A small CTC audio transcriber, trained from scratch.
Model: norm batchnorm, activation prelu, depths [3, 6, 6], widths [96, 144, 208].
Training: 11700 steps, batches of 128.
Data: trained on Morse code for random letters and digits, with fading, noise and interfering tones, 57.5 epochs.
Rows from block 11, named by matrix and row number. Rows with one number belong to one channel. Each number is 128 + 24 x the weight over its row's rms, rounded and kept within 0 to 255. All counts start at 0. Numbers have three digits each. After the name is the row's rms in percent of the matrix's.
# convs0: first width-7 conv (model.blocks.11.convs.0.weight, 208x208x7), inputs 130-142, a 7 kernel for each
# convs1: second width-7 conv (model.blocks.11.convs.1.weight, 208x208x7, transposed), outputs 130-142, a 7 kernel for each
convs0.14 100:138144168125107135085159141119137140129122120150125133145149110136133119138130113143091113133113136145124158162149090091094106110088149140162135113135107079100119081118138112136142166132143145153162123123117125157152142140140098176092127115122139139114114138109134145146158
convs1.14 089:083127153139139140144121139167127129102157111140141151144107129155087122100126124110117119127118145134096114120148130144123111144129113095098080090121137102101097114118118173137172158113077148103104135133106139119116119119116131083103110122114111148132144124102141139165141
convs0.15 095:098122138108113118172137129136148114121160140139115120090108106160147142111150135155117108108111127180147119134130120156129111109152106104169158146149146125143099107093127107150154107111134116114138139160170149080133145134139131087178161157155143142120127120145093117142111
convs1.15 101:132117121116119124110086116128147136102086136151128137122138156150160136165138120120179176139113117096136107094103077156180168108094108108088119122148140155114137111091133112096124098133143075109101103126114136138139131129147147127142151146157121104117075110100162173116125
convs0.16 101:141135105141124148137138146100133173140121129139157143152173136165178143155111126176135106126124177130147143147132146128097124109130143148143137121142166127134126115156188208178130121150131095121123122127134146127133140124127132135173114145154114139112116107136091112152157
convs1.16 096:086130099143130142133115113139132122082093129117106114141095135127108107127117131102142130125096094133127116136112117098142156081103162147134120134117117125135147183170151145169120124066099093118110104110152174079115138162141148159159137138167148093108101102131113112169159
convs0.17 098:123086104119145181150134127124143113127125137099103101138094125097106137136115125147114137096120121158147131138153128119145107100149139130097108119117087090102140133148110114079139176164143100146114109112135141097138079107130136139181104172124107108108178146107113121123114
convs1.17 110:115142096070132142140139103136096124131114146147137111112118113130146162154145135155089103107140153178167164108135146129116141084143136151161141107130150091131139130169146131128163126128155121110116103116157133063090158146149136119096105083100124132146194164102130151098100
convs0.18 095:147136140124151170147146146149125114122115138107150115108097130167103097112112136147117152153151114103101171135103093125138160094116130112149145165117116136155129125123129138136120099130106125191155136149110135108077120110124143112177147102084131103113120120122109142163138
convs1.18 103:108119123122123105107125128079100159151139165161123160161129117110117141116119113122164179137134129078107142161096103142157154178141090096138112126118146110127149125169145144103103151159130121131156119096156180106118117103113129147122124135104103108077134110080088105167127
convs0.19 101:123118103122133117157119118130125124070100126135123142146178163132156142130135099131060124113132135150124142160141131090094118077140125119163139133117091132149163165119139117156128149121100123125142127102085163149182148167135094095199121161179153177122088114138132131106144
convs1.19 101:126114136147113155134077124120078134162129142140138128104129166129141126118126128152115088105146152119101146129090104166136128131126125125118139115071065136140126137122101100148112096145192114153136193154167125145116104114139113149162186160151143158171092146127127140127132
convs0.20 105:129150126128125136098152141157134080103094124115105128124135139152150167135101140144075118139130140125110147113126128128176149138111148139110149130104098112154138116161170153108123140148136138091117112120115111094094119151138136093083160140119113060093115144084104125131122
convs1.20 103:120132142126109172142135134137192169151163120165112085151150168093113141140143134092144131093099135113105130080125156114157141128140124096119115109135162149135132110131184125123102100139130155136108093148117091165122155107093098124124157141144149135144129157147149139124150
convs0.21 103:065094114127104134154149145135159117130166134151144160100132176142121113136156129136167143163161124119132135106105122092128123129136148150103113137110106092127129106121108116152125114146141112122111147135139150156111096151152119128145144087123115154148142110118107153119127
convs1.21 095:096122111084114092098155145137131109167108133093153132125150152108136146150146128139119121122145129091124165156134119100123127082132163158099098104069138128135186175157116097112074100095146084122095091088139147125183198179156137114114083122107152147133152160168084103110100
convs0.22 098:139133133120104124135092112131128129113120153114139145130124117079065128154154140144112101125123164130120159121109110087145150142119139098110102130137141110109147099095067128140146140132163128102124109161137126119100139127084127104095109148130125149192229166128107091114102
convs1.22 107:132111111105126114118193144115104144117140088112149144154120114098127107139136140112126120128121157127085148159131137128101100090095139108113112114148137099143156110116099148158108145136128151091106131117119111117143134123134139136091138127095106172112206164084158149107083
convs0.23 102:114134110087115115091131135138152109116135118105136147135109091154147158129125143154119127130117132117158144157166135161136151167138118158131124134107117141111125100085135153136159091104112145159143138134128065154124134148133106128166126125088140139084157156131130155125116
convs1.23 099:140154089136176132115146124134126128132161142156179162124152114161137132096122104149127119121101190176123141148171123118123096191168146136129085117123125126133165147092164149162146107143149155122131178153139119099108081152100119162151155105137150098141155178131145157099105
convs0.24 098:143146178144114123137146147114098081121164106121137099094146109085101106089109145140163135142128128132143166111125098119157186161104120100152117161083097100108143148172149124131119127121135137146139136158145159116101086114118156119138179126098128105112111124134150081095106
convs1.24 097:130095112095127089066147145145156142129104103138158143153116095124133106126125098092120135134140156165132169138167130106162178120110158153142172194124130134124134101073170156106100124123095155134158125125139091136124121103091140135149124129143139126099178132127137115113130
convs0.25 102:110120109126090105104157148156163157138138154131107095088092137118130095100134131150168166108107115160123139167170154180100113156149128107133127122143096123110143113115096136095120097151155139141159116136135161127136143140098150147150145120091131109136123150125123121156109
convs1.25 102:128160150121105117183116127099097140105122122153163159128140149139128158129111137133130090066091115153156150119141158169144116119165112119098103146199135107121146148121090141169139139114173121124144141148131133179147119134136116138122111131150163140124155153147124119123138
convs0.26 098:120123134117095138139138075091104105092155131150136131124148126146141179163092110095100090121102107172171145145125174142128147102122117155138160087114112129136138129125158134103147158120127137160141114148109106120124123105086084121125112129162144145135154147180123117138149
convs1.26 102:136128119109138156156135140126130128151118072077063094121123115115125142070135154118119125143144108085120148122079163145115080108133142107108118128121133093158155134126093141149154145164130089130060129140132135135148146112149113087186156113131129125129153103113145114145120
convs0.27 099:098114124128149149153128116120117144143123083134113105117105112116134139129096106093102127147139134121140104111113124130141138087104137115157142149113129138130147110095130151139120175150156118141144119125116150077090132126140137177127107096128133118091138150174109149166109
convs1.27 098:159130152149121143115117136162147127117112118134115064127134140160148105105128117125133140123094101124134119112110104172153160112152122146130171149095103079094122127100152120094083113150176081124093147120117111122117112124134119086123145133155094069131160132177123134164161
convs0.28 103:137148124125140112106115148146147131127087113144149162130121100178127143135140121104125157120124139150168090099112115119126113158142087110126086106169147139146154122139158116124116129109192155145143143125132096148110074134137122126138123126128125100114115117130110157146149
convs1.28 106:146112100081109126139088116118160145133122109103098123098138167192172109160162169128070130134154173191178147152168147105092165163162177164137114125124111093125144156144119100119118084139112159153104132106125121088095151150153145130091111137158135117140100141136124163181095
convs0.29 099:136143150132090144135124140145146127134130088124129137175163151160090108176156133086118121103112136140136064097116146142116136171138128133161089131158104122123143156144124121115098121118097133159130138130126157090112126125146136168096132109128116109109146135112106127131110
convs1.29 102:093115108130109160112092091130119097154129096090083113115151122144188198150097128131119132081105067157157098120109112140118107152117175146110141143122139140167143143120128163163114131125140114117128136113166139107106128142111120134095129105137139136145146163136140095137153
convs0.30 098:117151142127123165171129106125102136135172166116117090113159142145138120133130148147150114118135214138146135096147151150098116101116139148120133140120127144159135140094130126128143114144151088113113112085147153159121145120106076127073086143155135126113117118131119107135115
convs1.30 096:160162156158152156127101095089104153141091125113134132151177124154140116126125122152093115145136130134154104131112103129145085105105095128116129140109123131098090124145131115077126125121117047106112104153181167105126107163149180191176141106156133103139095142122097109115141
convs0.31 099:130136172122139158140089108146134109106147127153123106125141154138123142113145151156202171143128128131134130103097087078155139090108107121103112119084154142149142112103140125121113128137116124139158153127127127146104145139130140155125151122113134129147083098080110145171174
convs1.31 108:133141146152154127111118067147119129112097167133151145136134151127098096134122123162182106118159092105140151222197152121124109113153121124120139180177141130150166138139140143147161139141130140090099169116161136059093144078121166171084125127101118135149111128134118117144128
convs0.32 100:143147147081124149137106110111118099107142132174141124119079128161097144127119168146161165142133150136138130144141127128156151119120109104091145134113114111124118134121102101133136127118153178137157132182115080100074103111156084088137136120135117102107115115142132124149120
convs1.32 102:135150147123112113138122124127131119148166123151148130136117103162107146162154127127097107117169113105102085110145158098134103129117120121120126104162129145149115117122140134163102136153132148108091153136137092109110124085110131167103148152147130127099110113115116125141134
convs0.33 103:076117152132108144131174175135118111105096114123155157090125067128141116125149149135070085115128151161154124140119111142164166088086137143121096101078146125155133107154068124164125109182161139113113151146143148111123133156151144120154150098099134116134125100110085106103135
convs1.33 094:102110143153134124111141118141169063112163117083109130159171134113118130126154102145171129109097126125122098104096111142145108136122113165117083087152129137139140146104170109139176163156142117129160136145129154105109155139157142143177147144131116155143141096120157132114097
convs0.34 100:162119135172157143153114147144145157124147100097102133118127118113129101152150108114129113137116124141112099088119096115115123147130073111097132183118134120117117119122174114155113143138119090104111156124120129137208156138114101137150151156177145142079127134160115135119131
convs1.34 093:128119108140114107106127120133115168137086135165139107115086121130133103151130125075121142121144135117128131129128121129112125142109189113091148127167139090110129119084135140111105096148118124137109159176189144162161135124163152148153109170146091090137100128103105115136106
convs0.35 100:129095074126120124130178102120111097117110126138116122089113118122163131178109150110121123132105109146117144118122145136141112098126131127139141106101125127135153145130153142191163163103149118145130106105105122139104110132151119154105120132138116125170145169176127131135106
convs1.35 108:097156160127158146138110153116092119092122131174130139091144115159122154090109138108108127144136096128122092120132142111077167110135174163108137134119168167140136133105118117168156137146126118140135108136118112128089098118108140139143150150132145136128091123089106119111115
convs0.36 102:156136080109127119111150126147148107094104140135128117152129143124111118124075113190149114136106102125118155133121112087098113105090115142133072099091156148124134141108114140159114178124140139146126126158175156135125144105124139163073138127113117126171138129127104116106125
convs1.36 101:155124146138100128094148122126083101146140145144121110154134134139124117115106102123142127097122102113144094109142134136154132133070150140125094128161090133145174131167151161190144154126164145144119139119138138108123153181113119162138139125097122136110145108086122129133121
convs0.37 099:131150105167138112114137112104154131115118122119133122105106119125161161133121114096129106114136116118129071098155118090107138125102110104114114144178129107126137129120103148145132116127148141172150142150161105102137149133134149124132084094150125099128144106100117155093136
convs1.37 092:117141165119111105120139138119192103129123064097126140130160145126108143099137108143090081111105104123143094106105151132140117141099129097120132136179151142132123134142125134163134147105138154153165102117136132190157122152173126159094159175114178159116113124137152090128143
convs0.38 100:129129099124140175165114105135154147143135123106114122107114137166131098123118126108076156143142147124105137125082098159133101138111108136134089104110083150150108119089090071109080090107147118113120124152086136194175122157143117092092093127178131117104094108137112168153166
convs1.38 092:112172147129134127140095104125124101103148125188152131128113098140094108134099097118146140136123119116132074081140112127086109103099158135152157155173178165062114109126146093074134147154122136155148129131101118177101113097149171177151133124160142128155056108152125137151123
convs0.39 097:077116091091128130169114129121137139166110156150177138124140137123121130122122144128159170137142119127112114128105122132118140124099091104136147148139140144085122090094155107129121150118119138093089127144154131153141122117110154167172114099151160147108122109145152136166130
convs1.39 105:140141130118123157160137135128136115136111135130158155144119134164142137122140143097127117130154164150130110140138147113148120077114168111124178096038068110116135137147162146082071106155120112144134112134163169085146101102169142130093165131114116132121122132120136126132103
convs0.40 089:146136124089150154171136136169146126105127093117131110119128139141154098109101114134105163111116080137141157096098108152148140147116101108099107114119108122097137107102113148152073136123124134148099125130171143092151111132118115121126099118122145125143158177149077095140128
convs1.40 078:123125135090111149099120080108135146125084101124139130127138158109155136119106129112116107147157166126152123130120114133133118116091105126163125110150126075149127165113117152142150159128190086140135149150121170095102081112145123074084150128192165131082125077120165212138119
convs0.41 105:111093086121162151090183138142094094106111120114122102096169144152145158095106153142133133149133139104089121150191119089157138115108123136120152104077120105079094133152080144143148116135137143136178174125124094147090151143126140116144119090077108069140080121126131116098144
convs1.41 100:172180148107146150153136130111113123147151105121156140091122151090136120113145117135108128102169133111127135141125105117113136155137167152125142145161103134149119110099146161119078135134157119129162154127124127096118120103141160128107128132102137132134150124139163135106079
convs0.42 100:143151117100066146141112136144155130125112104127155106129127122122129083135111127118170144124109110120128138151142142129125107236179134175123149148153122140130113128163153122134137094127112122158118120101160162130110118142147106150126067122083113115141109172178132151090115
convs1.42 091:121089127108075094115128132096087105107126139114133114115130114152096175174107121122131086110139137113121151100113148130119164113173123081096119082128080083114092125132145127122124157175161116108118120127110126150110119131105096108148168145090071117137144129071065132102101
convs0.43 101:118108093139123117124134113163111138134099130167125142156093109122117123123152125111090101121084105133097157130160158145123139085086124107155165131159140137136130104131107138102137129124115136115094080158165103118101140124121123079133138114064138124122128127148115106121129
convs1.43 090:134132095127117122154106088112102074116154074122173138136138112063139134123090136119102130083111127113085138108108167138143134117115118099131136122162132129109147098101101123116081090105131092085097115117108125169144095099125090166147145144149146195215122130116109121102099
convs0.44 104:069133125137139144119128111142154158160112098094110107098126121092131137133132098119146134112122143135091142091134113145108133149129162139132128160142128166161142155092140134130165148135133183154131136175124122137133138136143133141101123129129107109122092107105122105121138
convs1.44 096:128108083129137142149172130118115113153184084098119107122164152122134146095134116072135161170178125139098138184137096094125140132153129127161145196140119110177118124125172143150089132126143141151131135119084133130135144106122143134115148141101100147146126132129112105113126
convs0.45 101:138136120089139173122175149114139146137097079112165128109131110121094115128113136150133106124120147119129126126149094132124114184152112153131131131130120121122154147114143150092114109107098124116109124136101095144108113147116123106143187169151152124161115122115136117164131
convs1.45 102:137103104123094126132165156118102079105123085123113148136142116099110132098132107126162123137144126122099129082121136139139157181146163138126117128121091125114139134094152117116126077114134115141123103135145125105130145161105113134127129144111120127126122132146129161136119
convs0.46 098:098134131158157143110125156142154130117102099106130142123147139090131148123133128108131159136127137142152165139104145134095099123148162126096076089074084100178151133138110130154144103136111136149132126146138132133134121144126138110133121080133131082087123103098102121138146
convs1.46 109:135109107140125125134148133135116112109089126145158153126154126100088140124144130147087125152131120138160158138166164126130137139138151150091090103117104097094121152110129121124085143131144160088133109127090107132142153123166125122087112107131131158118111139098148112114154
convs0.47 102:146106129119129122087147131171145107096119130113121113137146139152155157107107157137143121142155151160161118135139117117120136118143155125134154160151122112122099123151094128148160133144135127130110102116101140132138113117093121131105104157152127109115142141113153132115118
convs1.47 107:101151107118097094117137116123163154143120086140158152155132134143184140121099131119144153131097139138144135158145161152137118174143140097148138119125121146116098124107129070137120133110113117156150134118142104128111107112106132117157135124187141161139114128129124112141146
convs0.48 100:134148131105143144121113117148085125123118094175123147133096117143143111155104122132152137136122135126120147157146138142102086112099092120115123106119122122128122109091152142116125159171117096105182120136142089135095103124090129077142146110121107169139070111165143141139153
convs1.48 100:126130105129130114130151130104127108106150109111130149147137148136120106184176160114181159151129132120123121134082069097130117144178122159140134098136152114129156162088095137112086103117133133144128138188108171137085118159130141116102126130123127122116142161132124159122108
convs0.49 096:074066108112114088141131125114081121103091164143115115134111110102161131092091102094141129149108127135133211144141126130135116143165136093122145138079114124125107117109101073108135122114106118142115118111112102134210165110166148124113108134118090153115122102113111111129117
convs1.49 111:108088110147102094185100104115118124115114169129116108137149150115113144153151135130114106138109135112097187124140142087106134181159134119111099144121145118091089111108134101114128092117104139131111115151179191128144111116099114157127143149138095113107143140096088136138172
convs0.50 099:101131181161139123154148091126159157117108121121103118125140110167135112120096122107143124100137114123138098158111133126128111127078124147159162119116106119127142111103114102146119134103164071105104129122160143156101134168210170157154126168158167123114159112075081117144142
convs1.50 103:127106101144157097061143154139070122120166173144108103114097121112144137120105090118142137129123162113148097125107122155132178163130169102160126130126051101131134097113116124117118135111149078108098142112131131084145144120159164152136109115133106125120121132142148135148104
convs0.51 106:156158108138129125101122150126117128112094173128149129154108147138156088131087090117143117095098121098107127092127094127118121089116112119127095107136097106130116092103159156145112157143070156099135133113117116146152127131150121139139095114117107117132226150140150152151068
convs1.51 102:174146145152151147112129149138116107058143126149137143111133144110118118162198197143088092127124107137131139181153107094126134129174126149142161111096144165140108109108081094124133097123152175191134113148107090134134112120138134142131149129153145145173164194146155130107089
convs0.52 100:172135172159154148157095117101114129117105134106110164136157131123118132145079143121135108110149143118121120121146134142113057161168105092122147151158173156131122126156084041126118120127154097106109116130121120101126128151125115082131125152190143145172086103096149094122109
convs1.52 098:167118098094104128129077118124117126142113132129137129158090117155165122132164139103108143156120154110135131116104135110139184098119124121089112122098131115092109109110127122118124119118103148124115132159135152125130146124145134166137105064109145089121119146149173137111144
convs0.53 100:091117091140125117107121126127130117129159187165136125149170148112070124117130157129137131111152136130162118125126131147144119168159127150170123088095109096088083164157122166105110135114101089123151131130084150051086093098126091098104137103165095139143102119086141146105151
convs1.53 089:102141128127147143155116151143133137128142089083092129145156137134078102124104137084153119144122131143146135119149136125089119176124152145127101139098118112114112112103141118145170130124087071107172171120119126111112149114081106101100107096118129120137184129116114119154151
convs0.54 100:109170146132091115147131104104114143126108162119147141143155111139152182115125161138089121131121119104150072114143132129153156101102126162128067150115115141168134129184103134165118147142122109128153120071097124119124175161146104134159178168145146141124148098099125113122109
convs1.54 100:170137130140148131165155149122122120131122153184150118128115126124179136107126119081149140094103141117126140122131118139116117145134124134099128112156141137106141112126104105146143145112071146141099094123115166192141162157132138143130130115126121128118136149114117091073121
convs0.55 101:100149133142116107142172126111171154107101107100131134132091124130142142125134136109162121114126147117140118097139157133142145154101175180141079104179121101129126095136111127121145120116113155146130145070133123099124116128156165120138132139173126151142167141116127107150159
convs1.55 102:117132145138124160168187148150178182116095080104124112147127110143158143136145118109125123161159154144142122124166150130105154108163180158115096123080107119106117133122106158141133137128149118143148098117142123171119113096116083065123084155130135145124100132101101085166120
convs0.56 102:068115139154130137154112082127123141109148105106151110117097098120171142163133146101117164123108116161125091100077094128163106135121157109120117105117145180129132115162083144138132126106115147104127089138123111166095113103115153072190146132066087095145105076151152154150098
convs1.56 110:142075073139103102105116133147142118124102142130114133136076136105084106115125079101119124120114111131142147118115158125155174138161172153114129189162102119146124125089112094134134140122153081095134161129151179137129118150150147149079067121106089099101106162139123123114078
convs0.57 100:159168138130110131110132146146123131122122120143171162145127099133167122117104132161117118099143151120105120105129150159110120117127143154117091107156165117132138107076124124110119104105107143100068125170135103103159172138156115122144139129105117127163076076115134155147177
convs1.57 108:113120118111164157140115135148101164109108099123127149136098138135086135115117105091081105114099149148124071081105141152126113116124100121130158130146164151155126146163120156114088141136133141112157116122128154160143109117144127102132098162130189172122103113135084135134124
convs0.58 099:135111137144127156132092082129144147120128165160108128106129108157150129127123163108119126118143179155164116109098090116142161147130133110121157110140139140162165122113122085097078095140114108128135084130074123115147165119094103131152159128102117065098121096092115145104138
convs1.58 092:168137161138152133128123130108082130124115098119149129100098136088132142159106136156138090128146143147126111136111127126082138132147144181123135139144153094113133092071139147092101106103134140093095139120128137172172140137106107094146113141118120089140163152147125100068077
convs0.59 101:182113092146141119126152174143119127126112085117107145131102138119101134127148131139178100095113112118112137120141100149107125136151156123127158113149129135138162147132179124128147163170130106124141138120115087168122148120127149140107146137151186101110189130116155112131132
convs1.59 099:112153156142130101115125104089093109096095141141142124106128127144145094170141089117085118137137155087129106121142157089104110118117170156166160111124129155138123140135097133135125108121155117163174174100105143145129095090149144146137119114095140095107121122117138128132144
convs0.60 098:081067108138105112124136170157143114143131141131114117161133101141165137156098113162130138134087123155143096121121138109147115129131096100100154161136162161136129172131164130174140148130134138092134134117112137129148120088104133149104125106132124119100128133162163147163132
convs1.60 091:159149124114188103111170142114124130120085146129116125131140147148124134161206101066095140133151148110111136121125113087107115097102109078101154119140136086109125132107121131121106105110149161144129124121108105133139153143137099114121098131119122140118093101047128149132124
convs0.61 102:125167116103111118126127124115122137165111114132124127111117126156106135182140105143120142133100137142134176131137083120140152092085114103132111163113123174129153145130142163143144135108142163103123117092100122157140108180112089108101121136078068119137107115114118126094085
convs1.61 098:093105107149097112150121137119153111076094115088111089128149131085107126086154136149141175121096160128095132182144166127108121125131133073142167155152156119106128133123107116157121105134122128121145155151138164096081140137098142135127157141145127154138135129101103118141134
convs0.62 102:086083101127129137136115083131100123173149112110110111163131110160163132129128111087105097139151151118124119153130135146158120105123184127118129143140119136140132088121060082119134149166172131169148138113099138114148142149125137134139173186194137065106139127130099109118106
convs1.62 100:171126113114173137140175127102145152161159132128097076080105128146120097134113153160169141144139155117131096118163125103117130191183154139132150108062135142146136165145155137164149112157123107100105134119142132123092051104086099109136125135161141117108161113092124134134136
convs0.63 104:091098136120106121131133133128129079098104109114109129105129135139118160144118137152118126150130122127135140138178157123109123128092085106130109108110115114131099114140142153115113141130109133126171130132134106147135061102106156112149104105120133156166106124138156153148121
convs1.63 097:198128139129120147114084135112087112146136134131131140108126143164141149117157144110144125165121158148159121128131122112109129140124173150128143130123123072086063106137120175180155116104085068073080072125155123144147151110115110154170135135127146133131114132158160132149135
convs0.64 100:107095096097141160122125137141167146130144124109107100115156118116092073110104135149110133097139156148128140101120146138153167113150136113131174108122154154102108127141145132154139143131133122151123142136123144137151128115116084156110165131167092103119186177137123103088131
convs1.64 102:148117149133079122135106136113114129115140183158096124130101119077116128107117128141113133123096146168141101162184115084095107082096089068150115132116150103134126070089134129150139145138122156112127120116118099096130118118114138098148087128141138199156151082157158143129130
convs0.65 101:169141162146148136139089076093146161164126143141142116122113113164150171090127136096153136119099099104116087121137114147127100111108114130161137142128167121143116144155161211142104096086103136155102118125102117150124123134131129119136142177143150170123120109095149136133155
convs1.65 106:148160166157163161114130137121145137134119150153153149106122127168129152158143127142144129131121129166104115135159156141159136139106096108111126133117113106101089157183141152135149105128125163108128155112117141097098114123120115127127132130152111119126103144096131127151130
convs0.66 102:102099122140077083099113147092114123159154108105101129138170127125115103123127128126127131156136111141151122088117140127150140106123106130118135126137097140127159155130090115143134135146137087162126120120107161110111115128114119191120124106110082132111117104134151124154153
convs1.66 092:178124127137133131113116158128118155170170132104116137117125122103095124126122104117134108099155139128097166160143112132189161105135152141137164088141119123098132125160157133120132130191135192118134086141135115146125109162113128175123081085129115120128105096121120113104097
convs0.67 095:148106142155150104105131145134118130106103147104117085111137107150115136134111148135141110101118113155175134143165127107103097165158172118119177173152118100147114122144129114100128106122094144140166155136190168103090117123070157132161139164104134159150119113105149132099116
convs1.67 093:141123125128160150104127141136140125149136125123108108121132146110132104143135106128168155131145124140132107130100122139114123135125158141118104116125142145149115110104129153141147146146130138142135130142141117083130110080128141118145151111090139103110117127150171131144114
convs0.68 102:116117138142106150163138117143139126129154107136113104083101156143093154143136092167163168123113125075104154131108132142111127101116123152127110125122103121144106082145080138130140126136138133105111119144128139158128101127124177126111201153188118164169103108112172126130140
convs1.68 100:107116131151145114101105099105150088084140144091104144117098136137127150117144140142171098114083127121135121140118157122149136138111134157129123135136131124165143147147168170147124147128132144092082140162139134155121113151149151121169119146096126136085146111149118133171113
convs0.69 100:143102132138129141112105137153125121120127117124133106136099127158144139128116090098128140140115105079129107104135144107112112152136126137130066108105115079085119100180161102134100110120123144168111118116111101168160142142127127141152129135150193156149050087153145131129121
convs1.69 102:132127113123132125090163110123097080110118115089098140155138108164144129164138154126130171186153100105091128122128123130124069135102099136131100135160168131075091137107235185127104131089113121123160135147106085103113125105097101125085078119095101121101065074109091118132143
convs0.70 100:135117132111148139123110138166143121112089161125110132121113135127142152134159115141122117134146147148121123134156149130101115120128160134124110132100147135120154113088148155148141107167162117104112108132096107136138126085102109130104153146135155151152193166199179120084091
convs1.70 114:126108086117120135132135143180163158121142137113099129107119124128107091125150141085090139156153116154120092081111119091097099147173134130154108113138068086132182124101164175130127133123096148119112147102115129144145133128110145120074130155130113141138192179141146109083123
convs0.71 105:128160098111109144087166162161110123100080175155142118113156098108135143146121155128073113139125138159128109143132111121146146095136151112108125133164120114138156113119109106106127132135206090101121128144139109086123130129147138165145087102146143111094177101083109111127147
convs1.71 098:144144148113127095094126091133122129139126124124088094120137100099104110100109108146149121170148139152136093162156144122105135124110140082125106059153139126125153157119128135112149131127140114114159108133125138137172159141146126126123142123172143139124153142140162144136148
convs0.72 094:111127141144163182146153136142128124146126105114076112078133126166146135113128139106090133145138156146153178157123105108143168074106136137171154119065105203160127128135124134117124170126114139181141123144117117093111133129093159136106153180147141138122129135136135124153127
convs1.72 113:101100095090142160104161137100140154171118116130120106092173166123116128148115124133146127128098116117207125169157176157133103113148140128146121113133171142093116118122106089120142116138124130125134152096114128121120092149114121135147131117144131115118161130133121153129110
convs0.73 103:105127126094104132158136120132151113123124128119150150089110097145131135183147122105112120084144135152114135130123118116133119136151136133131126094087050086106137185167116118134128143143085132158135132138124133122126128147140099058152114118079112123142166129135119105095111
convs1.73 098:155176138111146114140114182164157167136114105111139157155144105162146139153145118146113104106116147149170128078060115170136082118118120114112126112112146125102121104102092166171171152162145146105089099121160114185173137132126125128104141152103135151112137142142124121146106
convs0.74 099:117125121164147105118200170114093118173145131134135139137099082153077085111121134140150131160175158114107194155150133124113106097118120113152148136085086085140147136128124107151137105134119137153113143099114140078133084105139174149137111095140154163149184156138109083118148
convs1.74 111:147112127159111114091181170136119110115139170142116126161136098161137138129137129151131144094105097142186173164101147133139130143106133165138116119137113129135129142119113161129134096119155140130151138117104091063106129112132143130092135119101125175200190163140108167111116
convs0.75 100:113073114120141151129178157138133079121146100066140153165092095149105107111144098107134158136153139146130095139122103115149152143131119136131075111159148102137100072113124137110161145146112122138138148125112148123136119132098130137189150105115109125101116149144161130146136
convs1.75 096:098137134113098128128137108117143124122152120092142136094090141127092129136081121102180090101100156142140127094129125137142140134123119154155172125087115142152133111144203135095086092107074150101139144159143103112102111103094120120120119116142157139138047118138131155138118
convs0.76 102:117123141139097110150101114155165152159144101162173123121137132110124122137148112154146107179124130174144141131115116150134106100098143111148146131150155196148119106097125093115131128122137123108106143134124133151122139130138113117149116053078132128116105122156158145146099
convs1.76 102:110120123107103122129105048078103122138148178151118162170136108130128097127146112101124111105114111124140109107133097067112143090108126114119141092184157140149117147109150080106114133120113167112119113086167149117129143144139140059113116116142138133117140078130117108105114
convs0.77 098:082135162126093055096165140123195157170088160151178143120125108128170158122136131141104113144142127103117134136123140119113147151114112133135133125124099142164125142082117113154128093120135139124119118133129143097135081107148147116138188163108106121155101110117144134157150
convs1.77 098:147135136099109130138143159140131132126140177152137132154115154092137121143161140128181138093147139149123122127102108112108140114120089089102099143125133125156165125116100130108112137126134074113115103149151149080132157134120124153165162139101130146140133048120134156131106
convs0.78 100:177100121122147139115183113102119112159096134172119145185113131103114086120146097158136131105133158135120162114121107111115104168140108138142123128141114137108184143138155127089098133158141114118125110140116126168139139083114174147141165116130159108135100138098104125165132
convs1.78 095:090139158156084102144195120109174121103102155148123109121117128096102147125151146148119112108105098132150083130190127153136130121146147113146139119086079117146140125155120101092123130132146145121137076086125161081112144085124140164123139143124143115142124139123130140113159
convs0.79 099:094107125114110106068112113101165148108108130117138140128133124104115118128140148133156122149152109092116109108123160116141120117124123110103121098107127121121131136141082117154138113103132105112110115132171165120087091175116134136113107114091111113121130155141127137115093
convs1.79 102:103117172164163139127129118100148112115092133151132144125111106098104125116122131136165143104100134140138114109129149111119137131099127122158140158135110086116166167106097121079131107102142162127121141126131127138156107097119118132064086117133165136119159143176146131126141
convs0.80 105:122123116120101096103126108133117130126138102126113095109080135094118116114107135143156150124108096122102145126113120118158197126122102155110148107096113159128146152145136158170160136135120151165155089116144118159127126162129133127111114115093122161149218147144138178120108
convs1.80 097:150138139124131137111165118117117116109147106137152137116121113093152138143098112114122142110103127147156063101117131133131134097113119125111148159159142101132125070091100115129141117107106136117126095112122096121123142163154166148135112139127149123103131154159123096118147
convs0.81 101:151171084113124123145153138108157108100117130140153130152151137132088131095100127121114099143136109150141143108131129114106128167117129070104151115140145126153118172163131125128131110113113131115130089131109112128124116122168155078134089115140107151119134099139123133118112
convs1.81 098:123097087115139130118121145165126154163137156176130145167149105106117148119088136153177120146172121143143136135118136116114120082099119153118072091139157114155106116122130117104101135100111142162121085101172138145170147164112137163155152117084108131090108076076117133108089
convs0.82 102:110113126122108128137097127116138124149145110130125110118203167096132086132113158127135132120135132125144128126133121157160126099096106142126125081171146121094122109124113081110110174167121152122161136130145075123150079141108149076145099170178156145141165163151156115127133
convs1.82 101:171188101118122130141125158158168175139117119080120140091131134124124128131155138111123115114088105124106135143109128112125093121149128112155141119120145091139137124159130135145097134154126089117140131140078143143124137178133150157132097115102137136141192134118121139141187
convs0.83 100:082104113156128135117162156184148159165120136132073133095140123150115139155144125087140169142132133151083120136107156119112136113086137149152110117118149106129132113130124133122123119131145118148121117123134146134151139128150153172170125103157128156122100108100101109116145
convs1.83 109:091127143122102143158154141173105089133107138111148160163147120139140119110131134120118096132169131094117107093119135120081127215137132137098119116118087083106095126148150159172162117106092128126152093101149107103131145159151136132126126085135143099089160123154156125073116
convs0.84 100:135107121129122154134099121103124128158144127118089121126123115158141134158141133122136121120156117138115116130106123132138134119177115106105127129105123125155163117144146112106107138111103137127091103139147121151111120105065126072158116119101123150147105048123146090100130
convs1.84 087:136127155128099066099077125178165138117074113143172151070081101081117137123109138135177142064126129138133109124118132132111128109098123146112107102081134137125155111105092096082130111080132106129103107124156152151157144124133127101137170141143153101109152122114114161124120